A small multi-label audio tagger, trained from scratch: activation swiglu, width 128.
Rows from block 8, named by matrix and row number. Each number is 500 + 40 x the weight over its row's rms, rounded and kept within 0 to 999. All counts start at 0. Numbers have three digits each. After the name is the row's rms in percent of the matrix's.
# fc2: second MLP down (model.blocks.8.mlp.fc2.weight, 128x336), inputs 0-111
fc2.7 103:555484503512550472461489555561538472463457517503534507494538479512504552493533453492510522575529594511530554518477508582483591531511467502445508525548545575454533543488510460553486500514456531467466450563608510553523541542545483488520479517575480542454479478487472474457466504430534504449576477469500519516486562533431438510508507458476
fc2.8 100:491497491549539504583458476474482467524471550427510521499474470488491506462490450536484514462580476525466499437505497407584486412472529486473529472497567461562515518548505586537552529579554487509440504477581579536569486470478525452532533514498514465492593452575493527467477537556523508509475525505562484462467473515476525590502514522497
fc2.9 102:581444540480497580482485510447506521535431517498455480470538510469443501440505517444484531500537498581442449495418479502479443482524549374485571504492482481522500529534548494503496461520473473470523493531469502482483431507479493451483511475486408503469443523525459532439493476394480480517499454486504504416500411545482486519451463544461
fc2.10 098:478509461516495500480427501453445471421487492517501483430444484438555526521488472523428374518503482538490496499478494527462487506502514502420496512526518503458514463509509453505504585533502501540493560478512586550546476495543474487551526542499567501516507522474494479548493554526449518509509511520531529517480486525471508467495491518464
fc2.11 103:464479479498560550498496497474492541521458489467418483505437491481457505476551511458527566473504522542496469543519455413475467490505538492520588504553422469505516464506518528495532438524475508486476492596491500438515554537506454474480532447477481488539502447487474478555457467481523504506458533480506525459471535518470489441527460491528
fc2.12 096:456459492508447581450565480508507483439513502497505451550497492533453489470542527425424475495501524481546470471489478440524491500460524499533462449524543472447478472540570484592439471521492469552507480446498537465503518576582528502480514487470479505512517453569468469512518496530495449607520566544522505484520513443453494463447499482473
fc2.13 101:486520465594510481483472514576511520514481580496520586516480479531429512510523509555508487543498474468537475450478519508522485514549503440496500411545543523458551543484509510461511461555547477553478410463549481526495469509532410475482512481434501519447514509516502485575483427481514525493501533557540431558535544467595510502589502517413
fc2.14 101:547487492442426504508474436529434491557512497453473471527514528503492497440420484527542483515497521428431495466501481507505542499461502483482534488467427473434566502596471492500555471504460519532546552460582535482433563477515426509552422505488447508573482521563460592519492572517549518508557461554527473549454524448531428544476475537570
fc2.15 096:485468519543529542456547446532539470491480519469502554534515480491460429478587536467549494550500434502460562611452498516540466550540592524513472522563537501512531549508520457470529554507553558477511465519425465590478509510492512484540479452520440511431439552438533523482466491494513499460581504482521497555533497524513532525514507515493
fc2.16 097:506518492539509513514516533561588477554441493456549494506446518448506525514533512555504515442562505478537486471457457516628458466471565474505407376485539518527551559425549435541527447506520456488463514497533488495512474540504521490496485542487554490489487563412469525475472491505473523541462499545482484497453513518505450481405478534523
fc2.17 103:552519448592500492503404540523537500495550568519482499532526496567522525598430567515416462554542475528487499475524518474462487558549514490540503556548423515523509517438505533474463490515559463531523527497424553490574504502444481510496509471542521555490523519537487522465505505459510481407447507497493479504549442467517442450450490493562
fc2.18 103:447529535540475467503483492419458518537502504454552521533504480579459482484472499501510515528472568523492516532522513441555504427460452485493444551463548493492472522474476441607453448435469485552495489433437477574472484457551554487483533507531456421538511489572403522431489487504494558489571536523564469447448479472492459531488492439499
fc2.19 101:520576458534502547517489530515429571525532513551456483418491483479450460481537540495557479568485486534535511509547450562522561493526439491511523594533464500512554510481504469528542490491436506495430443586484554581542422552498488443461552445504560501481615527443517520448558512474486448434565431423550558538536458547539517466511419479524
fc2.20 098:460530504452510529527535550487513525578515445449509537584481521450548517507441464576479510443595419520440512436461469524496452536516449499467406451460422490454533568505497465472489486486484516426488473509466540442468448498529497502504455470456530532525469584516440483449480551501462537506528524486511599496512422499535501515505448475446
fc2.21 111:455479418503502464465533581471545592552496463530488499537501469526533564436499446488511512497473503514540501580491473460462487495526513476477468542551427536464486487465530477541489579541479497487458499406524460509412457571455459490562502513485520580512519500509504451546556476502508474531538570536466537467520513430509483489471517481453
fc2.22 103:547485533516502484520540501576500517477467391528506544472464597512489481580493461486427578532516496462518523467518563491522495439470552517490565393479541482531452486497501558542437453513452561482514497509474494487449455481468523585490439469491452530551575497505574484560540532445522541433525500494546486529485513527494472509524525449490
fc2.23 096:551570448476533470519475501488537402446529480539506519554520494520514482451422553482434437527555463505532508441525527554486506435491481479495489610521579444476606506509506458534503516514525408486478509486478455494469492513448505454540536513491497482474536463494528565453487538423483524470452484432554493509490531518514518383469536543456
fc2.24 105:533489546538508531482489426496472477453567505471505475426554489514457441510557487529550449545575533476412458492560409556477436444565512473469486484488458470524454544494507532565462476473529431531506413466537495454534510490425460540545448470448496387498464515508495456517554602526471519501516463453526446525488548484489497523470508529514
fc2.25 094:502490459479483448486491458445414437567400482446465499492506509504506517524492444486425488556534494543406449554450424460495475464514563434581492483530476543458495489470506545530503444514495464494495489544481488425487495561519541499529487543394444487471499461521456524499544460444437474522493466475540471504532535463468566521493463492517
fc2.26 097:529495544515489422499499451493531467523451518502487522522434481546516504467533510516493459536451532449541539455476522445472500550540526501511473591467530488506549448536503548484511567490520396508529481465418491552522554481513542490526499505445464491449457520483462515455532517455444584517517451530456497454483500541489525485569460466509
fc2.27 090:484467542439470532479486509468485477517426500528443509451519498478514481525478476489492455486402479440522525592462535461443628449500501476489582491479470527492531536421528499484478573512501501525495499487548445450466422459509481502491535485473467470520496507474530536527468510509519505513517481579490622482462531505470513462535557505558
fc2.28 100:489457494478556540450572508525510487558456549509469468551482461555511568508562436544422497547575528462513518529487501528525434506540467415469498542531469545493557491520561502470467461604553466439547480522479531500475526464547524516483507484563558518488535519504488490531496513485528518457511421484471484445520513510532536426442452515487
fc2.29 097:486504537462518451444520477518442420462407498511514495412501498468426526452530545515483457522488491433499523483469547508526529452528448530488514516449450460459432514549460575513437513447512476539591427506481450488516486576569497436485505478495464426491532493523476503402486520477483429484511434496451524491476541473445444444534451505525
fc2.30 104:428467484530446530497439483503435486444434563522543555485483481525434468499449548459446526533489564513470499441480475508543547435483445478472512479496505506564531486531507520545470498474483514476495466559516544511515497500528580474525491452471531538521483375537501513500486518514511452459453440480523523474491540552561568507435548522471
fc2.31 100:495472535501446498489512453484495489511490485516606497458489476486504475441517470473495554470471541531507564548509514457377503467504498477466561552540469471534456458500517544536429414447487569528449524507454475501454500485524514478487541486466503457541508548428496490536509484468510475431425567501523521537538440522520501487521447523504
fc2.32 098:418474465513483556482485469468396523488493591504543537500568463491576465440540555519502503521535514586525536451512491475407477458477454519539513454517492511511514512497523522513529555464446451534482505499529445523502499414518461495545518493524473530580525475510512499551558500467474501517464438457471500489506504485501520493521497520468
fc2.33 104:495437487537499525488501512528547472442508529495461543479508526493534486510509529484579450601466408525567451533468498480443519511563504507491412492448535426416492511551458509544454487465472514470541554512511550507439448416479465543513521490496469532423515497454443498417527439494489520456541476474521523466592443514466493516512547448480
fc2.34 104:508497422541576562455462468587489519491511494535486508506539527491526473496436549486543466604580461512488384570474530564456531495521446497506516522544481519481449543500460510513565571503441498529408509541485448470487510476558505448524479526466494403532571484488529487479485515523506422537475530481464475538464461549475472437477506481469
fc2.35 102:432435460485556568435481514481511510458580511550562574513481501579517436433435493460491494515499561580499525535473505558551560558518521473491519525511481551429537503506487515488477507503478473538523490473447506488478516535476485493551569462439528543464489581467521474487497478507505499412456404545468519387426484453522497509495493433470
fc2.36 102:537507505470576403466440551476511452497516458512493563455478492524572487520483527546454577459546452432554431508512422520545487492476495515530462508523467481496532565483466440450455520433521456449451516544451466474433457482527457466524522451578557497432452549498499507574551461507546493485500484524443550500525528486511497422459475446488
fc2.37 097:466527451554565534550440525537489488560551482520545510474502417470473525478560574506466534489510456450426421495555457466536478510438451470497505536505486496458489530447462555449558462497544511458489454523413438479436496486500527471490537440463488507508533511535524560536473506512538497487451489530510489425510516493449561549472494502487
fc2.38 095:436465491498499460525493560562510583584517516496476538450575494488495593513538577516506535536468497458535511491518403519542466485530460544535479451505476453550526514509430474500511535429436483512499447517455556507489519494508445532514453520452416551566456537549460501492419561477542532452421533456402474536548506488515492512499558462550
fc2.39 096:462525452565514526464512530487515484516450531626548552511529505545555531495603472507493533508585532461518530426443552469490504455475424521527420556524532484488550468478507497468443496494549488541486538485476502533545540450477563464451479501522502497549487463463504446492514449484497461422565502531496463457485466508536519506557510544511
fc2.40 105:503478481516484487519490559513430529488484475464470493517480436486427490434526473588486459495472492432513416490484509508469515458456517461531473492536480419497548386549364492490549484487459524530531467431543545482487495517525511544507440480521476479489573433507473460532535487496517419538488480470525467455492513490447482472536532562514
fc2.41 097:507548485499535540490472502485474517540474531525545488445479554492521536483459458528412433543549567552480470481480560533555490508511570520446563491489579443527513590437496490507497486524492493488485557492548489517476470539465498491465536536508571436478559401459472502472423487429479588488511491534493562483518542433548525474445489497552
fc2.42 097:491455514509536468485451503565512437471546443479495550466523489416509507531488486505503483491454499496540474535444461522534515466545597436403569465576506466468577475533569411567499508455412513561548393558467499469471494494496403528449519490509559454525470487481496478530500512528496489475529531506565503480535526475484521435460493513498
fc2.43 104:453498489432542442491496462517499499485473431437517476561538408491470455482488473460461486512546605425509502465481475540515498489563507548445450464519518535448477529365574511497499522461532495505545530476528411517452536493485541523515480481472565532472521520483455523548564472488410422538511446546445474576556506562365474515551558417483
fc2.44 098:512560466491508511512502475474487470508470549570509438448518539536449507495491509490586489492469441427510505484495458507416572494512495480517483512472651481480496515577514501463535547536519534556486529463490440490515560445554465454564519483531519499525442455458507497476587500456513447432506521507532514481495473518520525459424467534484
fc2.45 104:499517530506510532491439536421485510486440494490464435480453523557463459474480517478559493493463500557470443431504507496461475506468497554491566491473430539522481550530517524522449452553507419483511522483470512458575577519536477473458514516503567513492563472480499549460539539477502481528534531524478486546557468496510443433501431513528
fc2.46 098:549540504419571515472490526460474467565463473434495527468504407472421475481548592573482457471555464504497516507472500564527513483494496519511568530487493461523482490468461375513494480473455439490480488553515452527535480473522556546555494626567466515482476507520484456454512519467516518567495448474512538502505458473464509469377548560496
fc2.47 098:491480478446516567476516469532462444511544529580478519467444532498487521433504587446480550528382479540494472496486521546457498428526504482441507394499549451429497500475495523452423502526537499495493510581466524459477560500490566490536494552466515520534551472533462496523481498532430558472566472488499504523534446458526453439470527506552
fc2.48 101:553550513414515533493556538495490490513482491475509517473490464598526457482546453558496491497533494538496455501548524408493480599477461498539499442480465507533450532494534503504470512455480449495503541466503561551474449514500583509501466456536495544573531453452537486544456544508520494512497490501485567421440490526518428582519528459418
fc2.49 103:516508467502540536513504449478462483494446434487500489406480453452457589425404512456480522503465486496520507528511477436527514458485504514524460543516506593490550531564547479475514496483519517532469448570491530502454396478470533437560506539403465380513559485521533493528446474577497381537587526494544449446435503559559520485529455513472
fc2.50 091:465482482528562520481549399487487525532514540496567531534556493426554514467561499494513487511555466540484529492491500568499569517522414511443460593443434496478501494566542525459505522464505515442460522439543522445566513462492469516508518523466482530477570480443484467529556511443555513526571480486501500565510550476534503570557495491512
fc2.51 103:530445449505528474534456493497438536478418464508549466463575526439539492548564524491449487544429425502516499501501509494557464505509596516546544541559496532497530456556524480524540520454532456495532435487529540486453475468496496461498500480504497528435606503499494480528499477512469527508539474561468516518445432557547467449466560462535
fc2.52 100:559502501595495538483496467544496484473498561537562509535535503523464494540463529543574547501467538533451524458520558565554527555549519501546600503435462515437471463514527512501494437608520496458540538493442483438523499425546496492456430496526433482449537452511574488509526484475517457526551437508489489540497465549473412495513486478487
fc2.53 098:474531553533467498551522502541520551516522474508532478558483488502500552463503483487495517551495483467552424529401466537482506578520499531510476509557490462492484472564536528483479431433522439576501512440527434473455502466528503533428518511423538443451538548460459497488480533529543575519538520447451441481555490495560490463497468386486
fc2.54 101:494512482444483388535502481524480475448480498568481496462503400435467512458477509492545502564531474509533480568520441490525490591523501495475536515548507466451544504474508488542488536423515467516553505453549557510484521536458467532491571474476556455489525514421506477466546546470618490483503546484506549479526459530485538425508458529583
fc2.55 109:499499447484541513539495443469530550557533495515485557463506439516516512519540513491517461556567531467440476385507513531554598473478572559437493520559504509500463470423490583492405507538462433483541517469502483498597452499500503564562530487498521575499478507517478521457580486464520540526459539568533549542454501459458554525412537474542
fc2.56 105:436488423547480532492478479478469538506441473486545562513554483471469527518453476501413538584517586425499448508481538568468472473433566501425542513577444483518500524524495467518529515526533452466475516468490461505512496483432553457552461494492497497434476505469470515537477491482446456540495492437504555503428466486464506419466502499505
fc2.57 097:466524495519521475425542463516557552423539427532478522557547505431474469464507520515515454488509460474480455510435530533533403498462475533452500523495485614458450532536461491498488561598522475532513544522489501512486540544478479477457479481488443511509507474553475493508520487528565517502500475431495513568495478550442467504539478497545
fc2.58 101:534437502501510528524537454497519451467500530530476499488494474475481517526520581503499413540463524518453504452527444498544509517499504534466543541509477484549512504527521553500503493522427456526463510539472487511467534520504480514521496527480503575513512572527560527603529520554469582447482525580527521426551427536459440512451457592561
fc2.59 095:559497546528518520547491518500504470527524515520512557467470437523589508464464445463494499522538477546514494466462528546426474562531526515436516495541504453462524542558470527425525524499532517489518517474539471499453448487453512488520553480501430468536434476500514554541502584471450508568540502594530449485542503507496446473450486472535
fc2.60 105:502504510501522601459414544499428479471524515434533540452491450495530472502476539471491499501478458507555442539540550533476562435461460446494529558541595538417486480559426443556507507484567480549573495586546522468469417504472494576512450495461510462406519516470473557523482522542563521473448487560453495544480535482523476504484507533520
fc2.61 102:505446515537518546487528480441483524536475517486415470482549507460452525521503455528509463486458593497420545532510502470474491458554533510450535499577548515466565479461518626524505529429547554501486518505524463531482501491527515553402484486480492491471523532547529524567512490468447524439520519460386553529490492463481539462451449513549
fc2.62 100:427465479456492444469433456454488479461448442487536482457438523484508466498477504495552546529506479584475459557502472508551465551528455406490453511524503514433510535465468496481475395560499509482527493548413484484520517469481476479467582509433505496539466516489545558551469502479580574435513584524501428480530473506532582557507489485535
fc2.63 100:567481473510504529497526565450447472498439540493505527465485442473465616513584462405520554443503490579541507543542514530512477514545510515535515493468518480477616502544581487546480523478509420517521500506531430491464459519460434536545509504555457520546539518545463514483459430522507542528459522547539469538467475495490415519537491468459
fc2.64 101:443526490476523445441491478429532433533516467537439544510429421443483461479483539539521491497482427570471447459463520557558579460551530501522504486530481516468510475440526430464514503402500484453463525495559472523555454494491470468484497494514503469440503483495453456419462474451516560444468543512488541464484538552479516523501530451452
fc2.65 107:454432408506441503484453488487518562469566492410401487513490537518570524461506491480468533503540539496467490544543513411537495591495522526574508552535484458528450442525434537470490497529561468471529493486475461457472420488455510571507539550567463504514568496455467512482510484487488456535427525519540507480443543471550465518482438584525
fc2.66 096:438460467580547397515558525502496526533482534546497490471528582387503507571512454622486458504488524469507432556539456492519483455479487528485507556422454419504492470480496520467504519496512472542430517518470489525542440537512450534426574495481534459499503414543451442492482499512485518480533510540511520480451553533524496462485481590556
fc2.67 093:548557495581424536485506504483516523520492491433568589493523499500434464507460489527459476528457425414490546504518428465517476510494513489481602509534580527502489499555473515509516545460493498467514447495503505486545508510527518506530475573453457595476473531485488548478478533542513505546520488459492473466512511530513548537514558494396
fc2.68 101:526581521496498602553510432508450508544456571488553465454488497491479419547478578495520520490544515497517494531470510478495515483486528451482516499490474514554464480504445526524487441486503465547488463431536501558499476503530571501480530532414490459451468479488507500497473444470531526511544514550529511493493518465492536436414501464489
fc2.69 098:542537489463517571510512518495534401492527522486536484469466563489499509531523487454502486463476491483535496516466551437503484507477497461571509498510592485461455520520542534483483545502471482541492525480582538486495479511553568523479547487523492513480586514439513509533492454520542474461552507538461567552499497505516546499484577518478
fc2.70 093:517450516400492483504513526484564554477397505454531507525528497485551465505508518564455500532507514497470504483478572463506501491497471500560520546524466519510491517463568451539470517514528509490461520460473435525446531516505525485486494479463534521521447476499558544546538467475538523478525475532544535523504524459545504529555495469395
fc2.71 096:484463476541513526552515480453494511422472491460449600581470502429425520506493501501458545475483431507443524460455513515538459500482537508552506543392520473527482507490492512478545456463497492565353469511508517530457517538470513446492468490467434561445509504548562457502508509530460509481489444453486406549473453519476490503568486433468
fc2.72 092:469441443514556475425511480557389586489502481496495579511493549577557510446480448511456448496523455466543545522493457502544485492479504508501515500537483488471524441474518499536499473495503497494509525541508517491571554503524479447483510473539481529481539518453460531418504450485448512581560480500557499531460464513529447495430444497487
fc2.73 099:558484535491468470506497541528408519416539528507462540447522530489542435543480463513495514475479560413508466469467422466426428509486518560495564464572477436473525503521505413544555609503565503475495439556595468471484512514454471464516514457417522444519452523484478459482512537480514522461534524490495524456471509505461422465502496512483
fc2.74 094:516465572555538539459514471441506543552527489528563506474465447505455478488530471482539497473482462615504480444512457498542470427500531483509505443459553486502485524495514509443512497529430499488547463517501506523470552502509486457481509483484475520415483439527484489494569506504560499526409486538511540439482463467444539494461541475509
fc2.75 103:542467484557437452473457592557494523523506531484516511468471562491499511515505406523465505524453499497458520455481448506609506523512479590480541540445441508543597500499555439513569473503511524509484465462520497526449457485545496471522507515404469541512508557509514444416541497459478501504560478558560514536512482517542456538472490562528
fc2.76 106:485459478472373553558482448549484498474500515507435540486486577493568454471472462482462506483385496456512488451461525555578551459492562473463482480511447443461489534407543500543519505501506420605450478540467488487450481574519541517475483532507525507519502429519465407507536567511512550462485513449543575478501479454475530513446449436482
fc2.77 097:428440519448426457485527563530522468490464525547570506562482504487478470464497487448538544450494530505500491444429484556512540470492506569489484499459545535431504450463479532521463456423476447459460551434510476502502487531432469500558464406459545454484483438512481455418546545574496409520465436533544482481513517478556499519497515555530
fc2.78 098:539525569472485490467570505471486504469471480517480558389534515471531483530507472497512451477468534485462449534538506535457444500552459501508534533513489471554555513458486549505456484519475516422513518529544497432521497498488535532461451519498476469561586520454522452525502504490442503556493418506520493520469593538413507494457473535573
fc2.79 102:495534502440518549500503475510478473544553523512518546550517492491493559496530519518535498464570550493499528520528453550498491501477480528557529525491509439514513549515528499478517441480525441480448483535454444574502491430400412462540480493545486468413486585526486530498540542508465508475557516496469452453482421461452477533511483501496
fc2.80 097:569534426478510405503531444480505511480466537547497531508465513517541530503465502501511424452564592563553480515459532488534512468492534565540520539589460504496518488523419511473434379500462544438457534541569523503503460502487516524518496502510498514514538521559516525447467503572561521481477563545578492541482431548477506508503530513482
fc2.81 101:480462526498544513574503484496462544492450475527486533419461577401524439505545466526437418567470525480574522488496524487521556469603522528481471479507486408513494491542584519490471506485537509539457486422493541486479448452488530528506565522523516506533451457597441443474494503533493563487461528505537502510515539476443471527476551441436
fc2.82 101:427465536554514512495482500565451503520515543583523544531486459544579497495523522514534500478493444546536497510511495471522504550501575536454547505553533460486536496452515524533460521547507495465488481499399484542573499494578501541504546506478518536548562510477532536560459476502483401504526506485529517463461424487579462525428503499490
fc2.83 099:444544467559483575418508514539491540500526431509445562501506499505518484487477470545466462541552492540538521522560468567542480479528530493458587478476525518473503584532428420452476419431483493582476487541491461516503541519466514485556441513544419535478539462467521530518462535502451536567550494483505377568545468541466476456497500465439
fc2.84 108:461530486402510525558527495522489465462481517514493502496488517498548466603565537460556538537541578538501536486537544489490440528470502534516520528546446494562458544469575589441535553432493528502488467502507590468432417479532501543471474450522545529521530463538455496471511525507475550532570511550508507469528523529464524489491496478421
fc2.85 100:540465527463509497466490521489458411568526410426585517513433452488465560518565500473559497423464417391438508520437496497484472563472487473485505508501539478484511508475554503457480557504553484569487486550491500509523482475511501526552430502524496492513471513597515542430493549541533421472618513520473492466568528501503481526551596597486
fc2.86 101:497521508516498498435554560479483537482478502496515594559432552512543500445495494499501513435480539484476412520500469427544513525479463553514498457451475521473511482510516503508660461521442548467470524497491514442410517518507498514509401561518415514507462441502544492498547473567515422444544488501496508489507529522457532494472487539545
fc2.87 101:444576497490488537479444487498472576480521542528505517498472494521492495510387519474547507488518511480430526599466497469509484465492548456519423484525512477504544548465495559478508500490434486489584474544476440515480473577500473502494437492505541522444455438496499537512497492404478579473533510460534529576495521547527461450427537495504
fc2.88 100:513483483427487441488492423520511537501478473505541449498509504597513553440445459481547491597475476540457583573498484501499503560490463554477448562493493543480485490451480560522489452463548478463510484506462489493527420472536422456448493466488550501480492581529457479529520413501445483542432535439487515496461497449543559498495443462466
fc2.89 098:402424510464500539533418495540522529530444636553511465500413501486554492464529472541541505574505502493470546442437480514482458486521428505478503567525509502510533454523511505485552501568522477420543529469433568506480518477511535512493482505531418472487507484538514531515545438515481514557547476476524528515528474472521471540524499532502
fc2.90 094:479505502501468472465518477496456518612495474463467512476482543501482582538520498519485507529499522546443525481515535458455477429480531455456512482467486531463504518538458496472547530553541575500532474539552460471539518463568470549514568442431489487512476485492483540549511443582534529499449486453384542573470515497537453557507562452500
fc2.91 100:453512534446509481532453446473532518509524515422438496564495491514469522509536513490502489510526495478465550529539496513460448482499530473529567626546485502496521486487550494547486499409590542518392505490576465455489396460459535489539526620524500488542524484503492529526473493484473545459521507528492555575545552462515453497592535431481
fc2.92 099:453488499498474458534498474539509537488472477537428465447476527504431489472490477562457495540486475414498464437440511539521521440454527507532474456381525559512518520520520486472476483441459540484516512521538569512454504472514471552506504555618560546491534485474438379526500539493501540418427458454533492517489504608461518511547475522503
fc2.93 099:534487487525537495504539490469510491455467518515545444536552456565503517473562440478497585479598422433577475466478502492449497479517479465461501523486512483510480518493536583533453518399493541475499564540495552543492526524392543467461532498511494422440542470444554417571532505505530513463475536531505520533426501472466542444480565483501
fc2.94 100:542489471465517533548498515460474446495442490499499498570488440484477394514501506479504456492508506455455546474437506470566510586503444464472501528534550479471475481504545457496458488480499597480458492515489550524454530422526535446482445392478458474613514508484506463536491510546492508450449474524523448476477581411479508599451489498485
fc2.95 088:555444478569476438476508499521502468545463497544558532478491558589477528544504554568499498491517511518499498471509466435449524474484549466559474509516482518391466510504500498535624472511396468479527504465470556454548525536511465515506449495451614515487506497515535519515483548482473538509496584546541517533469479480452502433534473538482
fc2.96 101:498540494528558360580493446529499450548456476492483534509485450501507510542480447496391518553569459454474521523497536452528502471467525438524446485486462549466491543464543516486539394513509436515575600471435511426546527474479441551489470533451523472512420505485517578499464439460512469504543572483525508530528483532547528458432456498467
fc2.97 102:580484492533460536459502536534540487506557447504506507556625495442485522510465477517468531474570504475568455502460574494547523459380376453505550526506499432456515491522490519553545477551528513509508529509521431471557451517515529511498418495532511459495486486523449390434559560495533474484451475440541497526542526456473422484509522497505
fc2.98 098:444504562561535461508480495405472467515450510549466484552522482458437469453545464491466472506495501503493491421449529437502455472444524582473518558488510494536502537518478496464484519502514541465550466538377492500525454532551503502462486427427424482513431500494451491432452552497441498517493438527456482460546510482461526462509499454590
fc2.99 104:514498509543525532501488449445529564531479472479542570434573510482496519510582470421445454500558510538529494558468516537473564522513452527599492488529554497462479447456496497467465540476496503497405483531513519470509515453509444490478543542508463565481541481535469534514544503454507536453480508545403511422502522506405505497427469558485
fc2.100 104:470533566512479467492520506529482482436496500519480506484459464516529525520469489576460563533437560498454584506443524495484493597525489534434463485501468486431523503507495564471548479528497457492516535502513407475526480434536499518589498448507512497480476529514515528480464454504520412508468527546559482480506440573462495474499526483507
fc2.101 096:525435530433499493436537479535612525464431534573525455411502507436514539487547495560450538523528465416428532509524512566495562450457545490525502530492566518543532441540421496513497466501485505476479525483549539439550497543524451478515521584512426526434578504470518561577512521523468569520497521544488624503443532478547449555490522552459
fc2.102 105:524426468524494537436365519557493571472580495436551537403462492502541518396502581504524572467488397480498429544509538526488509560494456471512527482540533503527575485511582464508510511557489502500498490471515504500446524503446513492467512558461462525554524519490468512528555569465469533508473514506496474512447471517556513520508438509482
fc2.103 103:522499524511602477486462489518523467463422608501476538462546455517493464576450512556453511487510474441564567541462448483476536513487480490502522482422472493539497539492541505498487429432490472519511442506574427478511551485519490515532474488497565466556494504547503543612428600556487487497461504576529503491429538538636493517514584462472
fc2.104 103:583540480450491499530476525511436541481522583534485491456469516461578559425515542504536478465524423495538519475551445530436486442456491506553517506529381448537457506536483459484498548554444557472475492543498440501547428482524512527413495440492509481446543502517466543541589538496529491513480495501517496538545450511512503451522532480552
fc2.105 104:489430510410498466523434533516493485548475527515512608463466429431495501592485544444530483515577553438460437555550470533496465520466500526501451488543492507502594483521503521538485498550517476529502468551563472512454534464500466517549454429569511494518532534448488482548515542492498514543481560493560578452469420404487539503474527582532
fc2.106 095:578476496528487539519485472483464534485576447409411485488456417512441492490506429515479472522538495484569525529488524510467496500474565550504422575410558530526500517547492459473502486457475493451477484521486508530523487442577479499500500544470492465523510444489470493445535500511522474463551516498507455493508461570521473437504501507550
fc2.107 100:493469485530569441458529456550499502466574460532535506512447543533532506481549512571566509479605566487500476516503488526544474459571512563489512484477451462434546533487436482502472432508481436546521558531494480455518589500504496434466541481477442553483480498574458526477457474531473524508540486539536487509574490521421482478518571515479
fc2.108 101:493520513543514491496545511432546448492552503519539497495465508618472503461507482493465421463515435530526524502512528498522474422463499516602488519557518464493434437440493549521444542464475446476473495540510531545519482533474498574444449489468533538485541528476503495464498550504507570521527491507473505513467528491497521591538501520510
fc2.109 103:542521440531515498502540452515432476463457503540515454572510556465554498457498505566551531499526381525493500487456488494463501484526484548494486457481497501477490506450497507433448489481484401620483457526493520419529502465494438485429519547565464513466490462473507511457536497550463449543447437444456499463516525553440465504453492534468
fc2.110 098:499532488487458414538462510483530554388543467528465512466522468480486502482434514484512470519513480515476558522511542595462544477512457446463539460480519420564507457526471521585565483518529533518535539458528499486596500519519502498493445493534501516489592567575463481510490503548467549501506440512411502518526567491472567476469455494477
fc2.111 100:555501508471473580497543547555490489548540493583500486514461458545553481477468442416469522485526542514480531537531549445468574417553556469522455464504418540483571572577429536460533419515466503468442488441505478564485502481483507499505520526486508519498526553444494470547517474518525419520542578434457506457537529450520479456431506533559
fc2.112 106:448471568426454537451493411547527582534518500479546546506550507463647478479479553528465488543513469493563515448477493535447497504469550431556437491517495485463536487546519525562493511487558439486447503515556541470453481543452498484472502523541543450424539500501429532523467445531495524518524555515447518461523555560470549567471480576537
fc2.113 096:539482508526501526541586546525524509521439488478515569541485462439476526443549447495498489499580517529508509551469504427554464506494435550465541521511546472480520508543560455495444487579470426530495463472511500456430556532440569531517471546462459535522535537599521562545478460508555536502389567458521460573601522548546498502491552509516
fc2.114 101:524550480514501517504514473455508533544552507464494418460504518518494433566514486542471492549458511497460506419519569499411538514502502507488560441507505523546477496500504649527494483504545549430459457515470484473518560531559466555543470537462457554520473524498547488503412443441549503511495483470569525464489530497485575549557534549463
fc2.115 106:445530443509527501494436439486484484529557517464489502501551467456428599556487536498486484559479552513459484557506478518565561529541479518524533534514604491523488553415560542519525543488374531487524514470504461527536463481467518451489393479470513542463490446469540474529522525452540519459509514500482472592520571422491519542471540465451
fc2.116 105:523494432521392494461518467420511450526487469461528467560527544499602546587439550469465499467563465508503513423486458511433530482474466448480519461463565550511539596473419517444517526465518542487487476546494476434512528458479434424554449507527568487504520478487505534498480545537486587488523493513427581502492450534508452502540529505467
fc2.117 093:522481484443529540533417494508574492491441492565533477540539455496499532523441491513523453489464428530523498526484584509450444472551521563485466532494436536496516523487522420481520512520489514475513503505516509499516524457514422569455497528457539427480536477493419463484493498517518426521527473530575532496476514512524536527472551535472
fc2.118 091:521470503468565503452455540530584578516465481509475521469498511498459465453456522438541413480516456507526510473471502429542484535538510498545530481487553486481494518520453460483497520527542529515528544460553491507487543530561509514444574487497491489573541555486467494532520573546453493567466530549449488492534509446475559492568503513509
fc2.119 100:439504509505502460518482474519549479474532540509548475490501548474478503485471464547518508446538553511523491542492478496484483586437512531521525455529532509457478521389552397488545539451460464478463529487537516521519535602513478485441489534466483447535541494487482435501438483519567561495435521522513459497554432452526560523511482489491
fc2.120 099:476508470474483510418488510512511496543495466481474540539474482516425488415433467525483460526584504484453487516502502487545548561458465500566517453450517591438572527558497548566487509573463487502514473457571523501436467508486515495498474563501493549528480476494467464551444441452420499520509537507492619557535476489434509486490509482453
fc2.121 102:538501483482537497503462524511438535518449512434493560480576527465530462537563506473455461489467516548474421452545488461521435486495554471520491541548409485506555450575485534503488494532497488486544494594464510513492465479459467467522460479474562498574531501486453427507502551456440557517504472435531545539521567541527490533549499471490
fc2.122 093:503571509470589502512466477526515544519509450422534445491464452540583529485469460497497603512520520539530485448533487495535473504509489457463462457473501474579486584484492467544545496502487501555458480466513501504550550525505499509490492453472507527493480564566509466574524490449471498426507562515510526470533549522551500460451542525524
fc2.123 103:515443452455497476522457473548512481496487510468513436548436505488460563472537410426481506498483532467521529527454544527460488462559539517586547519500482501414587499506520544483512560457447489456472556480535508530451507574518515509465385426457540560498445425486535527499544547574523442536484546531450542475488522459461456491575558498471
fc2.124 102:539413458514560505452524471440423475520478509500497491537505527516444533506444505568523471501484506537465479478543447542506482495487461486498503534520516476574551492475485427523451540555436471537481552493535515522483418427486519461521539501517500488504503514536511463572449574524423502523497553480514501518476508413504572444494433495565
fc2.125 103:446446467496528451509530509519471476478463533454592484529480469490446470602558509485486472511573464448534547548494453475541499466541441464549532504518496534506596491448568437474515524501563538440560464506516465510515485536579520540492521524491554490498499485403534509460479445453489434571528547546502533493448424492460555440534524472491